{"arch": "vit", "model": "image classifier", "crop_scale_min": 0.8, "targets": ["count", "largest object", "floor"], "num_classes": [5, 12, 32], "inner_norm": false, "layers": 14, "register_tokens": 8, "lr": 0.022, "nesterov": true, "orthogonalizer": "newton_schulz_5", "adamw_lr_other_params": 0.0011, "final_lr_fraction": 0, "adamw_weight_decay_other_params": 0.05}
Rows from block 10 of a small image classifier, named by matrix and row number. Rows with one number belong to one neuron. Each number is 50 + 10 x the weight over its row's rms, rounded and kept within 0 to 99. All counts start at 0.
After each neuron's rows are labels from the 100 images, of 14976, where the neuron reaches its highest value: "responds to" is what is common among them. Only what is clearly more common there than usual is listed. The data: rendered rooms with furniture. In brackets: how many of the 100.
# fc1: MLP up (model.blocks.10.mlp.fc1.weight, 480x160), inputs 80-159
# fc2: MLP down (model.blocks.10.mlp.fc2.weight, 160x480, transposed), outputs 80-159

fc1.90:49 49 38 63 48 58 62 46 68 47 68 51 68 47 52 51 63 37 66 56 28 65 70 40 68 54 51 48 57 49 42 49 47 58 61 67 40 54 66 56 53 42 52 40 64 46 24 66 36 53 31 58 47 60 43 23 44 39 53 30 40 76 50 36 49 49 40 33 50 46 46 43 58 49 48 58 31 48 52 47
fc2.90:39 60 64 47 58 47 51 44 38 49 49 58 61 69 34 41 57 41 52 58 53 53 57 33 47 73 36 44 37 39 49 46 60 50 46 52 41 47 46 44 55 43 36 52 57 70 70 50 69 42 52 55 39 60 48 60 60 39 51 29 50 43 48 37 40 48 48 72 65 58 50 68 52 52 53 56 54 48 66 45
responds to: umbrella (98); largest object: umbrella (94)

fc1.316:37 54 31 50 53 63 54 49 34 42 59 56 43 44 44 55 31 67 33 43 54 64 55 39 57 45 55 56 30 57 50 57 59 77 41 49 42 64 46 58 46 50 63 49 40 39 49 39 48 29 38 39 59 44 34 43 63 40 66 47 44 49 68 55 82 35 53 51 42 37 47 46 54 41 40 55 47 59 41 56
fc2.316:68 51 47 41 43 61 52 44 62 52 39 46 31 52 31 43 71 51 61 48 46 47 51 39 51 51 52 56 58 53 56 46 41 37 47 53 61 45 42 67 70 59 50 28 68 53 41 50 34 56 51 61 68 46 48 70 57 48 43 55 50 51 69 56 41 59 47 42 50 51 60 61 45 60 55 51 53 34 56 47
responds to: sofa (59); count: four (55); largest object: sofa (44)

fc1.285:60 57 60 47 45 54 66 31 65 58 45 47 41 53 37 38 52 50 44 47 36 61 51 50 58 44 46 80 53 45 59 59 35 55 35 58 48 59 53 36 39 65 50 57 36 66 46 53 54 44 59 52 60 59 47 46 58 63 52 68 32 35 59 51 47 61 57 57 56 51 61 55 51 60 71 60 42 48 62 36
fc2.285:43 34 65 55 38 60 54 51 33 59 40 36 58 56 58 35 54 78 73 45 36 53 57 49 63 47 39 49 46 42 37 48 51 56 55 33 55 51 54 49 49 52 55 40 66 48 61 62 45 59 49 29 41 59 31 58 50 61 68 61 64 59 53 52 51 61 31 38 37 24 60 55 50 30 57 54 44 46 42 52
responds to: sofa (43); largest object: sofa (39); flower (38); floor: spiral (25)

fc1.1:59 55 64 55 48 52 50 52 35 46 72 23 56 39 52 39 53 46 55 35 36 47 47 63 45 42 32 52 63 54 48 44 39 64 52 43 62 50 42 40 52 62 55 50 60 42 58 25 40 53 35 51 50 61 68 61 51 52 42 55 48 59 38 44 66 77 38 31 47 39 42 45 54 70 73 48 38 78 51 40
fc2.1:37 48 50 36 52 49 41 47 65 80 58 52 30 68 34 61 49 47 55 42 36 59 48 58 59 64 46 38 36 32 64 52 58 36 48 53 34 59 37 52 57 50 48 61 53 64 48 44 63 57 50 45 36 46 50 53 60 60 54 43 48 55 41 44 37 36 50 49 37 58 64 45 59 23 55 54 50 58 42 59
responds to: trophy (100); largest object: trophy (99)

fc1.233:56 50 40 39 49 45 43 50 43 46 66 55 60 53 67 37 36 52 53 60 51 40 52 45 69 36 48 46 33 25 68 53 35 53 61 68 55 65 50 52 53 56 51 43 53 63 42 56 59 43 57 55 48 49 61 39 50 55 31 48 51 56 69 60 51 47 68 41 49 44 48 33 48 65 53 56 49 63 48 55
fc2.233:52 64 51 49 44 49 58 39 45 59 42 38 46 60 59 43 50 35 66 53 65 34 66 62 62 61 55 52 42 44 56 56 42 54 16 46 48 46 63 55 65 42 32 44 42 60 47 45 43 42 48 54 46 42 43 59 52 41 49 58 45 65 64 60 46 60 43 52 56 30 34 32 54 55 57 62 32 52 45 40
responds to: sofa (100); largest object: sofa (89)

fc1.67:64 68 50 49 49 41 52 64 47 57 49 57 50 41 24 56 48 61 42 52 48 51 53 49 18 52 47 56 66 30 60 32 40 44 38 40 63 41 51 33 64 41 48 68 41 48 64 55 50 43 50 53 34 87 55 49 56 52 36 62 43 63 55 39 47 55 51 62 35 66 40 44 48 35 41 54 55 48 47 47
fc2.67:54 60 46 47 48 54 51 64 56 32 42 59 59 52 57 50 59 57 65 62 53 64 60 31 50 46 58 48 51 59 62 59 39 46 61 53 30 57 52 68 57 54 31 47 51 40 59 48 36 53 42 60 29 45 51 69 54 64 54 23 45 59 39 49 56 31 51 58 34 58 61 49 63 69 35 55 44 45 56 45
responds to: trophy (62); largest object: trophy (50); flower (37)

fc1.424:47 63 40 56 27 54 59 48 38 57 28 53 38 63 51 31 52 68 63 44 46 48 61 60 55 46 40 33 51 64 57 60 41 54 38 58 32 59 47 46 68 73 53 39 55 58 41 53 71 59 54 44 56 43 44 50 42 45 46 67 34 56 44 54 57 29 49 35 37 56 62 60 46 49 46 45 67 40 64 42
fc2.424:44 54 52 58 50 50 44 37 55 74 42 58 54 42 50 72 59 53 47 53 57 51 50 58 48 45 70 41 31 59 63 47 43 38 42 52 68 57 63 51 36 55 56 41 48 54 42 49 61 33 47 42 52 50 49 34 57 47 52 53 42 56 59 55 39 39 46 50 42 42 51 68 46 48 32 61 53 37 56 39
responds to: count: four (45); chair (43); arch (36); largest object: arch (26)

fc1.415:42 62 66 66 50 58 54 32 64 35 45 27 38 42 41 62 49 38 77 65 44 38 56 45 63 50 50 37 34 53 56 41 34 59 45 55 42 34 41 49 52 66 70 44 45 54 63 54 62 58 61 50 69 41 60 53 66 47 40 62 35 50 57 47 53 54 50 62 46 53 53 44 48 52 44 39 62 33 40 65
fc2.415:60 40 33 45 41 54 46 37 56 47 39 57 56 39 54 71 50 60 52 60 53 58 54 55 46 44 50 56 57 58 48 48 49 44 52 50 71 37 52 38 47 45 46 39 47 36 39 50 40 56 49 26 61 45 45 52 48 47 37 72 53 35 63 48 46 48 50 67 41 50 40 34 43 39 55 65 69 50 72 38
responds to: count: four (48); lamp (46); count: three (45); robot (43)

fc1.132:51 48 44 52 54 64 49 41 53 47 49 53 43 50 58 37 45 70 74 55 48 51 39 51 53 52 29 55 35 30 55 63 52 47 38 58 42 51 29 67 49 34 64 60 41 65 59 53 60 45 63 46 39 53 45 45 39 52 44 45 58 46 54 59 64 48 38 46 48 68 63 64 49 59 54 56 54 54 55 43
fc2.132:57 65 70 50 56 55 42 48 55 63 41 50 61 65 51 40 52 38 61 54 60 51 61 40 64 49 36 40 38 52 43 42 66 55 66 55 43 42 56 53 60 50 41 58 34 62 46 44 48 60 58 53 62 47 48 36 64 70 62 70 38 53 41 40 64 57 39 41 59 56 35 37 61 41 54 51 50 51 53 39
responds to: sofa (97); largest object: sofa (96); count: one (67)

fc1.201:52 40 51 53 53 60 35 45 63 63 48 48 40 41 58 61 53 62 32 42 54 49 55 53 50 44 40 61 56 24 55 63 49 42 47 52 53 60 43 44 63 42 66 20 46 54 58 45 43 45 60 37 59 36 43 44 49 46 62 41 50 53 50 39 48 43 49 44 37 66 54 46 61 68 46 46 45 56 44 57
fc2.201:55 57 58 55 60 52 46 40 52 58 59 46 47 55 49 42 48 66 50 49 45 38 48 72 59 40 30 37 59 60 74 42 38 42 47 48 66 43 37 44 45 45 48 49 59 43 71 22 71 33 33 65 42 32 44 47 46 61 56 52 47 48 53 58 38 68 44 32 59 32 55 44 43 46 55 33 37 64 53 60
responds to: sofa (87); largest object: sofa (78); count: four (57)

fc1.14:49 52 52 35 59 50 59 44 44 40 57 44 53 60 29 69 55 60 54 63 40 46 56 73 67 56 53 54 45 42 43 43 55 59 57 61 56 49 53 35 38 66 46 52 57 54 37 73 34 47 52 58 55 48 26 43 45 34 66 40 59 28 35 51 46 53 60 62 32 52 46 58 53 49 57 50 40 47 40 51
fc2.14:51 73 47 54 50 58 59 61 49 50 44 40 51 43 62 51 47 31 40 44 34 66 40 57 56 46 53 58 38 54 56 53 74 40 40 44 45 36 47 44 51 40 67 45 27 48 36 60 50 45 46 24 57 53 50 48 61 39 62 46 44 44 31 52 60 58 51 61 57 85 55 59 48 41 54 47 51 55 39 42
responds to: robot (100); largest object: robot (94); count: three (45)

fc1.150:45 43 48 56 69 52 47 45 41 53 44 57 50 48 48 35 41 60 43 53 48 59 34 48 58 56 49 67 36 51 56 32 44 55 53 33 49 52 63 60 53 50 43 51 59 55 51 61 48 57 59 50 58 54 56 40 56 48 50 46 34 30 37 56 56 57 66 43 38 50 69 33 45 36 48 43 71 43 27 49
fc2.150:43 34 46 61 43 48 51 68 43 60 32 29 47 56 51 54 50 41 58 51 50 48 56 46 43 50 63 54 51 51 64 50 38 58 36 66 51 62 49 54 43 52 53 54 27 38 39 58 44 59 41 52 59 39 65 44 76 50 48 63 36 48 41 38 46 57 48 58 68 30 37 28 44 48 56 49 52 69 37 18
responds to: robot (65); barrel (53); largest object: robot (42); count: four (40)

fc1.449:53 43 68 55 42 50 53 50 48 41 39 60 67 50 59 44 42 52 57 38 35 60 55 49 33 51 34 52 52 70 54 48 36 49 44 65 40 45 49 60 55 49 67 65 53 50 46 35 46 42 37 48 51 35 55 53 51 64 43 56 62 57 43 45 68 52 54 58 67 55 50 44 30 48 35 47 17 47 38 47
fc2.449:51 39 45 49 60 63 55 33 37 37 42 53 54 54 50 57 50 49 58 53 30 41 41 50 56 40 47 61 59 50 63 50 60 20 52 76 46 46 44 35 49 42 40 67 48 50 58 44 65 65 57 56 43 47 53 71 68 38 51 55 44 43 65 60 48 39 64 39 49 42 54 39 50 51 38 51 60 43 44 59
responds to: umbrella (93); largest object: umbrella (76)

fc1.169:51 54 43 39 45 40 74 41 50 58 60 32 60 50 56 55 54 43 48 48 35 48 70 65 42 49 48 56 39 51 51 48 40 49 38 48 37 70 61 55 27 37 33 52 60 43 60 50 40 45 58 57 51 54 42 43 41 65 46 47 42 55 50 52 48 56 48 52 54 56 50 58 67 60 59 48 37 74 47 58
fc2.169:71 40 50 42 35 68 65 44 39 55 44 54 35 40 56 53 52 39 60 50 61 57 50 54 57 57 59 55 45 47 43 50 39 57 42 51 35 61 56 47 33 35 56 43 48 58 47 47 43 50 74 32 50 70 55 39 53 48 51 47 42 60 54 57 40 62 61 48 54 35 44 51 62 60 47 59 50 59 59 49
responds to: sofa (100); largest object: sofa (98); count: three (43)

fc1.363:61 47 50 52 33 56 43 30 49 51 56 59 42 46 36 30 46 46 41 72 52 51 65 39 48 43 64 56 78 29 55 48 39 44 51 55 58 33 37 52 44 65 42 48 39 43 57 33 41 49 44 55 52 57 71 55 56 60 71 44 54 55 54 36 50 46 41 60 47 47 57 57 40 45 49 59 31 36 57 52
fc2.363:47 50 60 53 55 51 61 68 54 25 38 56 57 71 56 48 47 45 29 53 44 46 60 56 50 47 41 51 45 34 42 46 35 47 56 49 50 40 39 38 62 58 55 50 65 47 58 51 52 43 44 54 63 38 28 51 34 64 73 53 51 36 58 52 62 72 50 43 63 58 57 44 56 51 35 50 54 47 60 40
responds to: count: zero (60)

fc1.215:61 44 50 47 38 40 56 56 55 49 56 55 48 43 58 66 38 49 56 36 49 59 45 51 53 55 59 54 51 57 36 62 58 37 38 52 31 54 44 42 58 47 55 45 69 45 63 40 60 29 40 62 63 43 50 50 52 53 47 59 41 55 57 59 37 22 44 43 48 47 27 68 50 61 55 54 57 27 45 44
fc2.215:44 50 63 44 56 42 58 47 39 58 30 46 43 61 45 41 48 35 51 60 56 49 60 43 57 49 50 51 37 43 52 47 69 47 51 59 31 48 48 56 40 45 53 61 44 37 47 51 77 34 53 52 55 61 53 55 74 42 45 38 40 67 31 51 57 57 51 47 34 62 45 26 39 53 50 41 49 50 46 62
responds to: count: zero (100)

fc1.178:59 51 56 47 50 34 61 59 47 62 43 54 37 47 53 57 41 58 47 58 44 36 66 47 47 57 60 45 40 26 48 62 35 54 63 49 35 55 23 41 35 42 48 65 61 73 45 48 47 39 45 58 58 55 59 48 28 57 34 51 52 42 47 57 47 45 45 50 36 35 69 58 44 72 54 56 57 62 40 71
fc2.178:60 48 39 55 48 58 49 37 66 49 69 58 35 46 41 40 34 60 49 52 46 31 27 42 56 50 58 51 49 34 48 64 49 55 47 49 63 50 59 53 38 39 51 41 63 62 55 44 49 67 60 57 49 49 43 53 42 64 61 54 61 48 61 32 56 70 44 50 31 50 42 50 63 35 62 49 49 70 68 47
responds to: sofa (98); largest object: sofa (95)

fc1.124:54 56 27 61 50 58 65 62 55 53 51 42 32 59 42 41 57 59 61 36 49 49 51 55 41 63 44 61 52 27 56 52 54 49 56 44 30 58 29 59 46 29 48 50 66 60 50 40 52 38 36 49 49 72 42 61 46 38 51 52 58 51 42 41 38 50 45 63 48 44 44 38 53 40 52 51 55 64 64 55
fc2.124:41 54 58 41 53 55 64 41 47 52 46 44 42 74 56 36 48 47 60 42 50 61 51 43 54 67 55 49 48 43 52 72 43 68 58 45 67 45 47 37 38 53 64 44 40 53 48 46 51 62 45 62 48 49 48 50 57 47 57 53 44 43 47 45 52 58 59 42 63 59 49 43 44 44 56 73 18 59 62 47
responds to: count: zero (55); floor: wavy (38)